Rows from block 5 of the audio encoder of a small audio captioner, named by matrix and row number. Rows with one number within an expert belong to one neuron, the router's apart. Each number is 128 + 24 x the weight over its row's rms, rounded and kept within 0 to 255. All counts start at 0.
Before each expert's rows are labels from the 100 clips, of 14976, where the router gives the expert most weight on average: "top examples" is what is common among them; "band" is the frequency band that holds the peak. Only what is clearly more common there than usual is listed. The data: notes from a synthesiser with random patches. In brackets: how many of the 100.
# router: router (encoder.blocks.5.mlp.router.weight, 8x128), inputs 0-63
# up: expert up (encoder.blocks.5.mlp.up, 8x32x128), inputs 0-63
# down: expert down (encoder.blocks.5.mlp.down, 8x128x32, transposed), outputs 0-63

# expert 1
top examples: gate (100)
band: 0 to 250 Hz (65)
router.1 [154 118 127  99 129 133  93 121 146  90 130  94 114 114 139 136 149 151 135 131 142 115 121 137 128 157 132 138  98 112 116 148 171 171 123 141 145 134 104 159 145 114 126 129 116 146 141 166 121 130 108 109 190  87  82 147 119 120 104 118  90 131 175  96]
up.0 [166 161 121 171 111 119 124 127  90 159 139 133 149 108 109 132  97 130 105 130 139 103 117 119 163 101 128 129 160 121 149 122 102 153 180  76 135 118 139 161 143 101 131 101 145 153 131 137  95 108 128 140 105 149 117 125 152 137 153  92 107 109 114 129]
down.0 [118 103 107 160 124  99 115 137 129 109 135 111 132 139 126 129 154 149 158 111 129  81 145 102 164 128 176 114 138  99 147 125 127 144 107 107 144 125 146 114 155 137  78 141 146 113 169 157  96  82 139 116 140 132 156 152 157 140 163 123 124  90 147 112]
up.1 [ 93 131 122 109 108 148 147 134 124 140 175 126 128 136 103 148 156 125 141 116 155 102 162 117 143 143 120 127 133 121 131 126 122  82  92 147 139 131 133  84 102 177 133 152 195 145 123 124 109 146  91 118 155 107  86 147 142 122 136 128 124 107 106 130]
down.1 [ 83 145 103 126 179 144 120 138 144 106 111 133  98 110 129 137 170 153 150 145 144 109 154 128 135 131 170  89 140 101 109 154 180 140 152  94 142 127 133 126 143 157  86 165 122 134 143 125  94 101 144 121 150 109 145 143 158 141 142 131 121 134 181 110]
up.2 [111 191 140 126 142 100 113 148  89 120 156  83 123 130 149 156 179 141 161 110  84 172 168 110 131 118  69  98 150 153 118 119 142  94 132 149 113 143  95 136 120  88 165 107 169 150 156 134 124  92 100 108 139  98 108 124 185 100 138 155 115 150 126 114]
down.2 [147 100 130 137 152 119 128 144  83 146  98 109 148 145 139 137 136 176 190 107 100  92 165 160 105 160 157 143 119 127 153  86 154 145 138 106 122 134 151 141 143 137  76 101 166 115 114 118  90 123  85 164 101 110 174 138 157 145 113 104 150 140 154 140]
up.3 [126 102 137 158 129 137 120 146 114 157 111 131 126 144 112  96  93 109 157  81 167 119 118 148 189 109 107 141 130 106 119 126 110 163 172  89 145 149 112 130 141 114  71 163 114 118 122 100 117 154 106 124 133 123 115 118 142 103 123  92 170 148 166  94]
down.3 [104 147 134 140 157  73 111 123 135 139 124 117 106 148 115 109 134 144 157 133 120 114 140 104 153 123 161 140 195 146 183 114 128 127 156  90 138 120 157 122 166 146 101 130  82 162 165 145 100  78 160 171 133 154 124 163 166 145 119 123 166 116 144 103]
up.4 [112 173 147 155 104 146 142 132 102 122 159 130 156  88 125 164 138 143  99 104  99 120 146 155 166 134 154 132 118 111 135 167 152 120 132 144 120 116 106 118 153 122 146 107 140 159 165 122 137 152  74 117 162 106 141  95 154 123 105 131 128 110  89 125]
down.4 [127 145  89 156 137 160 130 134  86 148 122 138 141 136 119 115 121 151 153 122 142  94 158 139 146 153 167 136 131  89 157 117 138 157 108  97 146  99 152 145 149 141  84 120 123 136  46 156  82 140 151 118 133 134 142 119 142 120 162 129 115  84 153 141]
up.5 [118 184 157 105 140 149 105 149 154 142 131 127 144 109 120 152 145 132 184 162 163 102  81 138 112 104 130 126 128 102 148 134 142 162 104 143 136  84 123  71  99 158  84 148 109 133  99 116 131 157 154 109 114 106 141 159 170  95 138 137 103 149 113 136]
down.5 [128 114 125 128 160 108  96 115 175 116 112 119 144  96 134 140 150 177 142 125 142 129  96 110  97 149 150 169 120 160 146 129 158 128 138 103 127 175 157 117 176 149 101 130  96 134 105 170  85  75 154 153 157 120 140 133 134 123 107 107 132 149 127 123]
up.6 [145 151 133 112 101 130 126 132  95 185 130 179 162 127 128 148 127 134 194 144 136 147 144 106 121 113 113  89 119 145 158 130 114  98  98 119 113 141 142 109 129 167 142 110 164  93 102 152 124 124 153 103 131 120 154 150 109 110 169 152 148 132 124  92]
down.6 [ 95 135 144 154 159 147 111 150 139  75 149 106 130 128 136 106 148 149 146 131 130 103 156 139 149 141 139 100 148 122 151 123 168 170 144  80 139 121 103  99 121 137  73 131 133 125 136 145  72 104 150 101 131 108 106 134 170 139 166 115 115  94 182 121]
up.7 [ 78 170 166 103 142 120 119 182 133 103 163 115 125 151 130 134 165 149 137 134 108 117 158 128 107 129  93 108 123 108 108 119 147 128 145 138 119 131 122 157  75  67 176  71 137 113 151 106 143 121 116  76 140 110  80 143 150 115 116 147 104 142 122 128]
down.7 [133 131 110 112 113 140 130 154 122 142  93 140 165  99  99 103 122 151 171 115 135 137 154 136  90 150 155 119 139 141 133 110 146 132 138  99 115 142 169 127 137 158 103 134 147 166 134 146  90 115 102 151 108  81 174 137 190  93 120 146 115 145 132 140]
up.8 [124 122 108 162 149 134 136 169 124 149 149 160 174  93 138 122 110 143 157 125 149 124 110 134 155 119 111 126 133  96 133 109 100 153 144  82 157 120 124 118 173 124 111 170 193 117 113  95 111 134 127 105 132 129 133  83 127  84 135 120 120 121 120 150]
down.8 [109 111 128 162 156 120 110 143 138 103  95 124 121 115 116 131 138 130 143 110 154  85 148 135 146 147 180 133 133 102 155 123 134 125 146  94 128 118 123  93 122 134  49 121 119 138 159 170  62 103 150 119 133 138 116 155 160 148 115 139 128 116 172  90]
up.9 [ 72 113 129 110 123 154 120 102 155 118 135 148  98 138 122 118 133 111  88 131 134 134 139 133 123 102 155 159 141 114  79 130 137 123 131 132 108 147 127 185 129 175  99 115  79 133 113 139 133 124 150 108 127 139  62 152 137 160 128 157 108 129 167  74]
down.9 [104 115  95 108 131  50 161 115 162 102 144 134  64 153 117 120  89 183 114 120 135 115 109  98 154 124 122 144 157 119 121 139 127 154 115 137 111 111 150 163 156 123 104 143 134  95 142 115 120 144 150 174 123 166 153  97 150 113 152 107  98 147 150  95]
up.10 [187  83 106 149 127 166 141 101 120 113 135 128 117  81 129 100 148 143 145 101 141 142 115 132 151 154 112 176 128 116 120 141 133 119 120 112 158 179 127 108 155 143  86 114 136 146 138 155  93 109 131 146 176 128 139  82 150 124 128  48 169 113 147 148]
down.10 [142 120 105 134 125 159 130 133 113 144  92 138 117 185  92 121 138 105 133 100 130 103 154 108 162 150 101 126 113 124  95 110  49 139 118 116 101 138 167 169 123  85 104 187 143 121 127 152 121 168 125 126 130 147 126 156 134 140 128 115 132 123 128 124]
up.11 [179 101 119 137 104 152 120  88 126 126 109 129 139 113 176 135 193 127 128 139 130 125 100 118 119 143 123 156 124 107 117 129 129 115  86 118 128 167 121  90 173 113 120 101 101 131 105 133 128 105 115 117 149 126 166  99 131 152 137  89 180 124 134 132]
down.11 [133 110 121 154 156 164 109 156 127 127 108 135 142 114 129 120 117 104 100 156 136 136  68 135 165 140 138  92  99 124 118 130  69 149 131 138 138 129 173 119 122  97 128 189 138 104  89 154 122 193 109  86 161 106 142 143  96 130 116 132 135 147 128 133]

# expert 2
top examples: gate (65)
band: 0 to 250 Hz (58)
router.2 [116 154 132 101 126 177  94  95 107 126 130 218 132 138 106 102 148 155 150 170 120 144 106 117 103 121 107 126 125 119 147 156 127 147  72 113 123 160 103 104 138 157 119 118 111 140 129 121 157 125 131 127 143 119 183  89 129 140 144 138 161 156 123 131]
up.0 [ 52 164 141 120 122  98 109 111 119 123 120 146 127 109  96 101  85 170 164 133 165 118 129 124 119 123 105 105 124 163 128 149 148 139 108 141 132 171 123 130 100 109 146 106 126 120 141 143 121 140 168 117 143 110 142 122 122  96 170 153  88 134 119 168]
down.0 [ 88 169 134 127 173  89 105 163 132 158 113 136 178  89 144 149 125 132 145 125 148 103 140 159 100 124 162 128 129 140 114 137 103 119  93 105  72 124 132 130 124 152 117 111 127 111 136 110 116 147 109 109 143 127  96 123 140 117 127 111 124 102 126 140]
up.1 [130 157 104 143 189 140 129 105 155 174 164 160 124  92 120 134 140 124 112 125 141 160 128 177 131  99 147 126 132 113 146 127 140 172  99 113 115  90  89 127 129 144 164 168 131  99 117 106 107 165 110  82 139 116 142  83 131 137 160 125 147  76  86  93]
down.1 [149  96 131 161  91 149 123 145 135 133 148 101 140 103 117 141  99 132 115 126 151 106 137 153 106 197 123 112  94 107  94 107 155 164 137 104 149 126 105 121  72 144 137  91 128 132 138 136 103 114 147  93  80 116 103 191 118 133 161  72 164 114  87 157]
up.2 [155 123 148 135 141 150 101 129 160 140 102 129 126 123 165 123 180  99 135 131 183 154 104 100 162 160 119 124 132 101 120 116 132 146 115 106  92 137 131 130 101 122 120 103  96 138 159 123 114 116 176 116 115 137 116 139 123 137 115 102 169 143 117 124]
down.2 [118  82 110 116 152 190 126 159 100 124 120 114 135 123 120 141 157  95 136 159 118 124  77 134 155 129 139 109 144  91 125 190 126 129 111 135 111 130 148 118 133 100 103 133 149 129 119 141 140 124 131 125 142 100 126 146 105 103 148 132  96  87 132 156]
up.3 [141 140 151 155 135 112 136 116  89 129 125 103 118  91 102 145  88 158 152 129 115 105 157  89 103  57 112  99 105 146 137 136 103 126  89  92 167 150 131 121 178 110 106  94 129 123 111 146 115 138 112 113 132 135 147 114 132 100 139 120 144 161 117 114]
down.3 [131 124 166  93 174  96 104 145 131 117 130 141 121 122 117 135 118 124 111 124 114 136 169  92 113 159 113 132 124 107  90 193 131 157 110 150 117 153 153  94 113 146 105 137 141  87 142 146  83 103 142 102 162 110 160 153  81 124  88 135 118 140 150 172]
up.4 [102 154 158  76 147 101 120 109 152 108 142 118 140 145 138 188 134 153  90 136 132 122 114 150 145 109 150 115 130 164 147 141 122 137  97 115 124 122 141 101 119 157 138 135 114 144 109 146 157 141 122  66 123  84  97  89 109 143 119 155 100 155 117  88]
down.4 [126 111 108 118 156  90 108 109 136 124 165 138 150 138 122 126  92 115 133  95 164 119 128 123  92 121 138 135  86 154 140 150 132 111 137 113  65 121 134 131 118 141 113 102 135  92  94 138 122 103 139 109 121  89 124 114  88 132 176 115 101 134 172 139]
up.5 [156 157 155  98 134 125 147 115 149 155 154 124 152 106 103 150  88 167 151 102 106 115 168 140  92 149  95 114  79 105 173 120 132 145 139 108 109 106 118 167 127 106 167 115 183  86 146 108 129 160 123 103  88 127 149 126  84  74 121 144 130 122 132 104]
down.5 [127 136 142 147 153 121 108 186 142  86 142  88 121  81 112 131 122 103  96 163 141 121 159 133 136 214 120 131  96 119 150 114 154 187 135 132 162 191 145 114 111 151 114 127 130 138 111 103  94 133  80 146 144  98 141 147 132 135  81 130 121 122 140 153]
up.6 [177 119 121 176 142 160 119  87 159 108 131 108 154 102 160 127 161 130 131 128 133 160 121  77 128 136 113 174 128 155 141 139 169 149  92 107 116 139 123  95 148 150 141 114  96 143 142 127 139 131 113 126 151 113 146  94 122  90 130 121 136  86 148 122]
down.6 [106  98 156 139 161 152 118 160 135 147 104 130  99 161 132 115 131 105 145 114 129 141 115  77 130 170 107  91 111 111 101 155 106 130  94 133  84 120 129 105 149 110  99 171 166 143 118 156 117 127 141 102 156 101 127 136 136 143 150 145 143 148  86 165]
up.7 [184 128 145 145 120 132 148 126 128 188 129 113 150 141 113 117 136 127 125 127 106 129 133 166 102 141  97 141 122 153 159 153 147 146 155  91 119 135  92 160 144 141 111 120 134 113  88 126 106 151 162  65 142 126 100 154 140 155 107 126 149  98 145 166]
down.7 [105 121 134 125 145 138 155 150 148 106 135 145  98 101 106 150 152  98 107 125 163 138 127 119 106 134  85 108 111 147 132 115 165 158 123 115 151 123 108  95 111 152 165 126 131 120 115 117 101  91 142 112 129 130 104 131 121 134 126 166 144 127  80 145]
up.8 [136 115 128 133 138 161 113 123 107 131 151 146 113 180 117 159  97 140 158 126 114 129 114  62 119  89  85 102 130 124 125 109 120 101 107 143 133  94 151 155 166 132 140 122 142 122 134 103 173 115 122 129 137 174 116 122 158 154 135 143 146 184 171  97]
down.8 [128  91 151 139 175  99  87 135 132 105 161  72 132  98 141 130 129 142 127 115 107 121 151  94 119 130  96  84 109  96 109 149 136 139 145  90 147 143 130 126 139 123  91 114 144 135 153 121 170 107  93 141 156 133 136 173 123 159 111  89 117 122 101 133]
up.9 [144 151 134 140 114  86 122 158 151 135  94 129 147 131  89 144  82 164 142 108 148 127 103 156 126 102 123 122 142 148 168 101 123 114 123 151 156 118 141 139 148 105 114 120 114 145 147 126 119 126 102 136 115 153 149 144 149  84 143  94 147 164 103 141]
down.9 [ 90 170 185 127 151  99 102 124 112 144  89 119 123 131 115 156 146 119 112 135 139 109 136 107  99 115 113 147  91  98 149 115 152 104 116 136  86 106 129 145 100 148 162  93 183 104 146 156 126 107 131 116 148 137  98 146 124 131 127 167 119 146 157 145]
up.10 [138 127 111 122 103 140 134 165 127 137 131  95 134 104 175  92 144 164 133 156 137 118 136 126 150  91 155 160 123 106 134  79 135 136 127 165 154  69 166 136 122 103 135 136 154 126 128  97 135 132  99 151  96 109 114 104 153 116 109 143 101 124 131 113]
down.10 [ 86 147 143 145 140  91 125 160 130 144 149 125 121  97 114 147 125 138 122 125 158 122 110 130 108 125 124 133  95  84 173 142 178 135 178 145 139 133 161 157 110 123 153 179 150 125 148 138 112  82 129 103 162 146 113 147 124 121 137 149 108 183  85 130]
up.11 [148 158 122 121 119 131 147 118 158 117 128  65  95 104 107 108 133 147 151 114 113 134 147 115 147 120 164 114 149 161  83 165 125 137  65 146 124 174 132 130 116 167 103 119 123 137 110 157 114 137 108 153 140 118 174 138 113 138 170 103 155 130 120 160]
down.11 [111 141 190 114 137 114 106 152  96 144 147 130 136 126 161  88 115 103 112 139  94 131 160 111 104  96 148 125 119 117 120 146 153 155 123 110  89 154 124 112 122 134 116 126 155 110 131 144 123 147 122  71 129 153 143 104 126  83 117 153 136 147 140 144]

# expert 6
top examples: bass register (81); pluck (73); filter: low-pass (53)
band: 0 to 250 Hz (57)
router.6 [116 102 137 150 123  81 140 101 132 144  68 130 140 158 102 159 109 136 125 124 147  92 153 122 102 113 131 164 163 113 148 115 121 126 118 135 137 145 183 141 161 153  93 166  92 109 127 144 124 128 149 147 131 169 138 180 120 146 158 128  93 153  89 129]
up.0 [130  96 122  98 126 118 103 140 143 143 142 172 141 125 138 124 134 130 115 122 171 115 141 155 131 100 140 124  85 167 152 114  79 140 119 126 167 108 142 122 131 161 129  95 105 105 118 159  97 104 150  54 130 142  68 152 107 156 147 122 147 116 126 132]
down.0 [142 146 125 108  98 127 114 160 142  99 116 145 165 190 137  80 141  88 158 122 141 117  91 104 112 157 152 115  99 112 113 142 133 131 123  90 133 119 148 113 128 135 143 180 116 132 112 117 105 145 116  96  89 120 100 174 144 146 113 110 112 129 153 137]
up.1 [159 132 128 160 107  92 162 105 133 131 136  85 149 102 124 144 112 171 124  84 133 136 118  98 147 135 148  74 151 180 134 135 123  86 128  86 134 149 103 156 124 117 145 110 141 110 126 126 139 168  99 114 113 155  96 151 117 125 137 104 125  66 126 106]
down.1 [107 114 123 124 107 157 114 124 109  83 135 119 140 119 147 150 171  99 172 131 102 104 119  88 106 137 147 141 117  60  88 107 114 134 116  84 147 114 148  91 165 169 114 174 138 129 121 115 121 128 132 145 164 121  99 163 141 176  86  93 152 102 136 149]
up.2 [123  76 142 106 160 132 141 147 140 140 108 110 144 149 112  74 150  95 129 126 134 131 155 113 123 106 133 166 153 119 132 119 147 130 141 129  91 133 168 121 138 126  78 158  95 124 119 109 126  94  82 117 163 139  90 143 145 145  93 153 151 108 148 131]
down.2 [111 164 152 105  96 122 151 124  84 148 117 105 162 164  98 122 101 134 129 124 131 106 105 123 131 152 154 150 173 131 111  93 151 100 122 110 130 132 156 140 164 147 102 132 122 176 122 126  89  80 101 158 145 138 123 157 156 133 136 148  88 126 149 128]
up.3 [131 147 110  94 121 130  97 103 131 117 164 191 139 108 102 105 121 110 190 109 182 161 133 125  97 105 120 118  91 101 126 129 112 145 125 115 118  74 102 113 114 133 109 115 116 135 103 150 136 124 154  88 105  89 112 133 118 140 155 153 127 126 118 132]
down.3 [124 126 123  85  93 127  83 148 114 105 123 176 100 125 145  75 128 100 146 107 181  96 115 112 134 143 151 130  95  77  87 165 133 167 135 112  98 136 146  96  93 139  86 150 152 115 112 100 114 115 151 123 108 107 119 123 130 146 151 103 139 146 137 168]
up.4 [119 143 171 107 121 169 100 183 119 121  85 157 112 114 109 131 139 123 150 159 123 111 125 112 164 148  84 165 120 107 151 110 144 173  95 159 141 145 155 109 142 138 120 168 112 154 191 117 150 129 125 166 127 131 165  88 153  92  96 129 112 148 153 130]
down.4 [ 95 170 153 105 115 177  90 152  97 119 152 139 181 111 123 107 162 143 104 110 118 109 129  87 134 144  89 158  93  91 122 142 142 133 104 119 121 163 127 102 129 152 124  80 152 143 137 104 168 134 100 153 143 107 136 137 115 109 104 158 113 113 144 132]
up.5 [133 144 134 117 197 180 127 127 148 137 102 135 151 129 124 109 134 120 161 123 106 138 121  96 159 167 137 128 105 154 122 122 102 185 132 145 118 156 127 126  98 114 150 124  97 150 116 135 146 161 140 145 149 113 167 116  98 127 133 137 153  78 160 155]
down.5 [129  95 141  81 109 151 151 127  93 116 110 127 172 115 119 146 148 152 125 130 119 133  92  96 145 121 141 144 140 140 123 112 135 178  70 130 128 149  91 138 133 176 110 140 109 118 137 160  98 166  95 122 160  99 120 175 122 106 110 161 100 105 158 132]
up.6 [134 112 106  89  85 118 183 117 114 105 186  94 139 143 133 122 113 124 139 156 126 143 120 125 111 147 109 104 114 141 120  96 116 110 118 111 135 154 163 103 152 141 122 135 154 116 116 111 125 135 117 127 139 144 148 121  89  92 111 146 131 122 117 157]
down.6 [136 126 130 120 189 142 102 147 129 127 125 144  95 123 144  52 183 128  98 136 109 141 139 101 151 106 133  82  86 125 121 123 155 159 128  97 118 109 147 144 109 117 108 146 134 148 105 136 109 143 110 139 145 118 191 124 159 151 136  86 103 121 126 110]
up.7 [105 114 119 154 134 110 149 107 118 124 136 126 149 178  78 162 125 143 143 128 149 113 155 145 133 127 113 140 117 157 135 146 144 101 110  93 137 149  87 108 168  93 172 122 164 127 107 133 116 131 148 114 128 163 131 174  98 107 136 101 142 133 114 133]
down.7 [177 122 112 122 113 147 133 171 147  98 112 119 128 154 144 131 152 100 106 145 118 156 151 127 136 146 162 143 135 111 102  94 124 120 102 150 149 156 103  40 116 136 124 124 149 142 113 136 136 134  96 101 135 145 121 110 118 140  92 160 119 148 140 124]
up.8 [137 124 134 178 131 120  96  97 120 168  88 139 116  93 168 120 131 123 144 131 152 125 124 115 111 149  89 163 114 130 150 139  94 142 130 164  99 161 102 154 126 136 165 117  97 117  91 146 124 126 147 132 154 135 142 125  94 170 134 120 104 130 149 137]
down.8 [122  90 125 133 150 136 145 127 143 118 123 136 143 154 166 119 147 151 137 124 108 134  87 103 170 122 119 154 117 159  96 100 159 122  98 111 168 169 127 124 152 174 132 154  74 106 103 152 145 116 157 148 175 104 132 103 146 151 123 162 117 127 160 110]
up.9 [118 111 119 119 141 115 119 137 144  89 130  94 158 131 119 138 114 125 102 138 152 102 142 127  98 129 182 129 172 129 133 129 119 124 119 125 121 111 151 108 161 121  90 124 139 137 121 147 125 131 121 174 145 119 136 134 110 142 109 105  89 137 119 137]
down.9 [147 123 135 135 130 115 120 127 160 138 156  78 127 105 154 186  94 141 138  99 100 138 129 155 121 135 146  95 129 102 108 114 136 176 175 113  99  94 142 126 175  75  95 157 136 127 165 119 140 137 130 155 117 132 132 118 110  97 143  43 127 117 105 161]
up.10 [141 152 145 171 157 115  92 152  96 126 110 126  89 100 153 148 146 157 133  75 115 140 149 118 153 109  97 130 121  98 134 158 181 120 130 113 137 145  91 121 118 105  96 128 116 107 149 149 157 146 162  81 145 118  93 135 109 138 154 126 140  83 120 122]
down.10 [128 101 130  98 115 147 107 130 116 128 110 121 142 144 122 141 155  74 126 166 115  78 137 144 129 159 150 119 103  70 128 137 156 160 146  85 139 111 161 102 167 135  98 141 142 139 109 124 125 147 157 123 151 108 123 178 131 186  79  87 126 134 129 169]
up.11 [ 97 100 107 122  87 114 161 156 127 109 155 170 114 156 136 146 138 157 126 129 163 112 106  98 114 104 122 149 101 104 120 138  75 104 114 144 133  77 131 138 135 143 114 114 123 106 134 138 161 116  95  92 129 117  73 130 104 143 109 170 123 136 157 118]
down.11 [134 116 105  93 122 140  98 155 139 148 148 120 163 129 124  64 118 148 124 127 125 136 124 135 129 142  99 113 105  74  93 136 162 137 149  96 104 122 150 129 135 132 104 170 131 134 132 141 110 164  95 137 104 115 134 136 129 120 116  87 122 113 128  96]

# expert 5
top examples: swell (98); filter wobble (58)
band: 500 to 1000 Hz (76)
router.5 [116 164 136 133  96 128 148 145 134 150 117 159 183 132 181 157 138 132 159 116 130 154 132 108 127 146 135 115 127 145 110 152 113 112 129 118  91 104 135 118 125 137 139 155 193 129 112  76 142  78 104  87  88 117 146 104 152  94 110 147  77 140 134 108]
up.0 [115 123 114 126 139 145 150  75 146 166 155 115 115  72 118 134 135 118 104 156 108 108 127 144 134  95 139 108 120 117 149  83 133 151  70 109 125 139 151 114 152 145 131 109 108 144  83 170 122 150 141  92 136  96 123 127 121 150 161 147 144 108 113  92]
down.0 [ 84 132 146 130 111 140 143 126 141 134 145 126 127 133 154 106 123  86 176 140 144 153 151 106 108 185 121 114 104 183 134 132 151  85 129 108 114 137 116  85  64 146 113  87 110 122 119 149  92  75 169 119 130 110 130 116 123 138 142 150 100 155 121 138]
up.1 [ 94 129 105 143  86 106 128 127 101 104 136 143 107 122 102  98 119 149 148 162 160 131 160 141 119  76 151 118 113 113 121 133 100 146 133  89 196 103 143 143 160 142  87 156 103 103  90 148 111 157 164 122 114 120 123 114 120 114 163 131  92 110 156  93]
down.1 [ 63 123 122 134  91 142 120 153 119 130 134 123 130  96 140 125 123 113 161 157 162 151 144 151 144 139 136  79 124 177 136 140 118 101 135 102 157 150  82  94  70 168 104 151 116 118 108 158 118 122 150  92 105  87 127 121 101 122 159 122 118 171 112 123]
up.2 [116 108 114 128 139 104  89 130 120 119 113 159  93 114 165 151 169 126 127 110 158 147 104 117 156 126 165 136 107  80 100  80 161 111 124 125  80 113  93 139 129  93 126 132 116 133 118 152  76 142 134 163 110 113  88 143 113 148 201 117 152 113 108 129]
down.2 [137  94 144  99 139 113  99 146  94 109 105 123 141 128 146 138 135 132  89 155 141  81  86 165 161 103 128 132 158 121 149 153 132 134 125 157 136 132 166 120 129 152 153  97 128 116  84 106 169 171 140 138 137 132 110 107 133 169 122 123 155 130 120 145]
up.3 [133  93 102  85 112 147 142 159 135  96 129 149 153 165 197 141 202 124 120 136  85 105 106  84 127 137 135 107 135 131  91 117 132 107 113  96  93 144 112 138 126 148 128 113 116 119 152 128 103 137 105 107 102 168 127  90 144 137 100 166  93 130 145 106]
down.3 [127  97 153 103 156 113 114 123  72 132 122 140 134 109 152 137 129 121 124 159 108  70 118 139 111 108 114 129 107 134 147 179 123 143 113 156 146 119 139  82 175 146 152 138 154  91  73 120 169 176 129 109 108 109 125 129  78 143 124 139 132 111 104 157]
up.4 [156 111 141 140 124 157 142 108  93 114 140 107 129 122 115 143 121 108 162 145 157 110  99  90 148  96 125 171 136 135 139 110 152 171  55 110 152  93  90 123 136 170 152 119 130 141 124 141 137 112 100 146 148 109 136 122 146 180 111 135 121  84 199 104]
down.4 [ 84 151 137 153 138 160 134 105 107  86 179 128 177 129 124 101 122  75 155 136 138 147 142  80 108 154 155 101 110 157 132 120 136  78 112 103 129 116 110  74 102 166 106 131 126 160 146 169 117  73 136 112 111 103 141 126 118 127 112 128 135 145 158 145]
up.5 [ 91 140 153 162 153 123 142 143 108 146 137 120 137  66  89 110  97 157 119 185 166 131 146 160 145 114 146 118 121  90 169 117 168 135 128 116 152 108 121 130 115 112 123  89 142 118 107 106 122 119 150  82 149  79 125 126 142 103 117 135 138  96  91 152]
down.5 [ 75 157 151 141  87 166 135 158 114 114 144 153 168 108 141  86 102  92 147 107 160 133 151  87 142 151 130 133 125 133 111 114 143  63  92  99 123 124 156  97  74 136  98 131 166 161 156 121 116  74 133 133 140 139 119 131 128 119 121 149 109 156 139 174]
up.6 [130 183 118 136 143  98 151 131 141 143 138 156 135 131 120 159 123 170 152 120  94 138 135 134 113 102  99  99 105 124 132  89 153 123 165 164 160 116 158 130 156 104 186 124 175 148 137  80 125 105 142 124  99 136 146  97 139 106 132 156 118 160 121 140]
down.6 [ 88 113 133 135 109 173 108 116 146 132 111 112  97 110 155 132 124 143 148 137 130 123 150  39  99 171 118 135  89 102 112 127 112 107 106  70 127 108 160 163 133 132  94 153 128 134 144 156 103 137 151 140 153 107 135 136 138 167 118 136 140 140 128 145]
up.7 [170 104 150 111 106 137  93  92 164 101 115 145 114 152 120 139 101 154 150 135 115 123 127 129  87 169  90 110  97 117 123 131  86 116 147 139 114 132 132 151 121 120 125  73 115 129 146 111 131  98 112 128  96 156 147 133  79 132 101 117 134 146 124 156]
down.7 [141  87 134 163 157 125 133 120 144 159 118 143 103 132 134 120 119  96  98 127 138 174  83 157  82 152 114 140  91 132 132 109 103 145 135 103 147 111 123 154 120 116 173 164 117 104  76 160 105 122 130 142 121 135 150 125  85 142 106  83 129 100 126 167]
up.8 [142 124 112 123 165 128 174  96 102 158 159 103 140  93 108 118 112 117 133 152 161 129 109 124 135 129 142 141 147 129 178  89 112 136  60 103 154 139 145 116 141 125 141 128 113 155  82 183 113 107 131 128 132 104  96 168 143 130 138 133  94 103 129 118]
down.8 [ 57 127 110 132  88 139 147 127 132 105 158 122 151 103 145  82 131 116 154 141 123 143 145  92 103 143 113 122  92 135 143 109 133  88 112  77 125 118 137  90  95 145 105 138 109 116 104 150 120  84 151 122 122 132 137 116 119 142 115 118 132 148 145 135]
up.9 [135 133 103 140 136 119 135 132 127 144 108 128 123 111 128 137 144 153 163 149 138 150 131 141 100 142 109 110 106 113 136 120 165 133 105 140 106 112 127 150 125 142 144 127 121 112  61 104  96 142  94  87 168  93 128 143 125 126 132 158 142  67 104 105]
down.9 [120 149 115 126  74 102 137 148 118 124  98  87 179 109 111  87  93 124 191 139 133 166 136 134 121 132 177 144 125 145 130  91 158  77 114 106 147 124 133 128  63 134 108 136 132 130 149 116  88 144 135 105 107 103 134 144 134 101 144 129 127 169  78 164]
up.10 [126 129 140 107  95 150 129 129  97 150 136  93 115 109 116 153 148 130  89 133 122 112 133  91 146 115 102 133 137 125 137  48 106 114 111 116 179 175 187 131 168 134 134 100 141 142 147 147 138 151 126 136 151 128 113 116 152 149 131  97 131 129 171 133]
down.10 [ 65 149 121 112 101 174 136 132 158 135 150 148 153 140 136 104 124 116 158 123 119 164 153  99 100 159  95 103  83 147 122 117 141  73 123  97 112 145 125  85  81 160  90 149 123 151 132 156 109  85 137 107 121 115 140 127 132 100 144 147 131 161 153 175]
up.11 [163 134 109 141  89  95 162  91 125 130 159 177 108 143 107 139  96 123 162 115 130  94 117 123 109 135 124 102 125 146 134 123 140 124 151  97 132 129 120  97  91 139 160 109 204 153 126 110 109  94 114 152 112 125 135 133 111 173 166 162 132 133 140 140]
down.11 [ 96 126 145 149 183 162 119 113 144 136 108 171 109 121 119 133 102 135 144 122 156 152 163 113  87 140 144 133 115 123 138 116 127 162 111  85 140 107 141 160 138 143 113 177  47 146 135  97 113 146 172 130 125 104 148 122 144 124 129  91 111 115 110 144]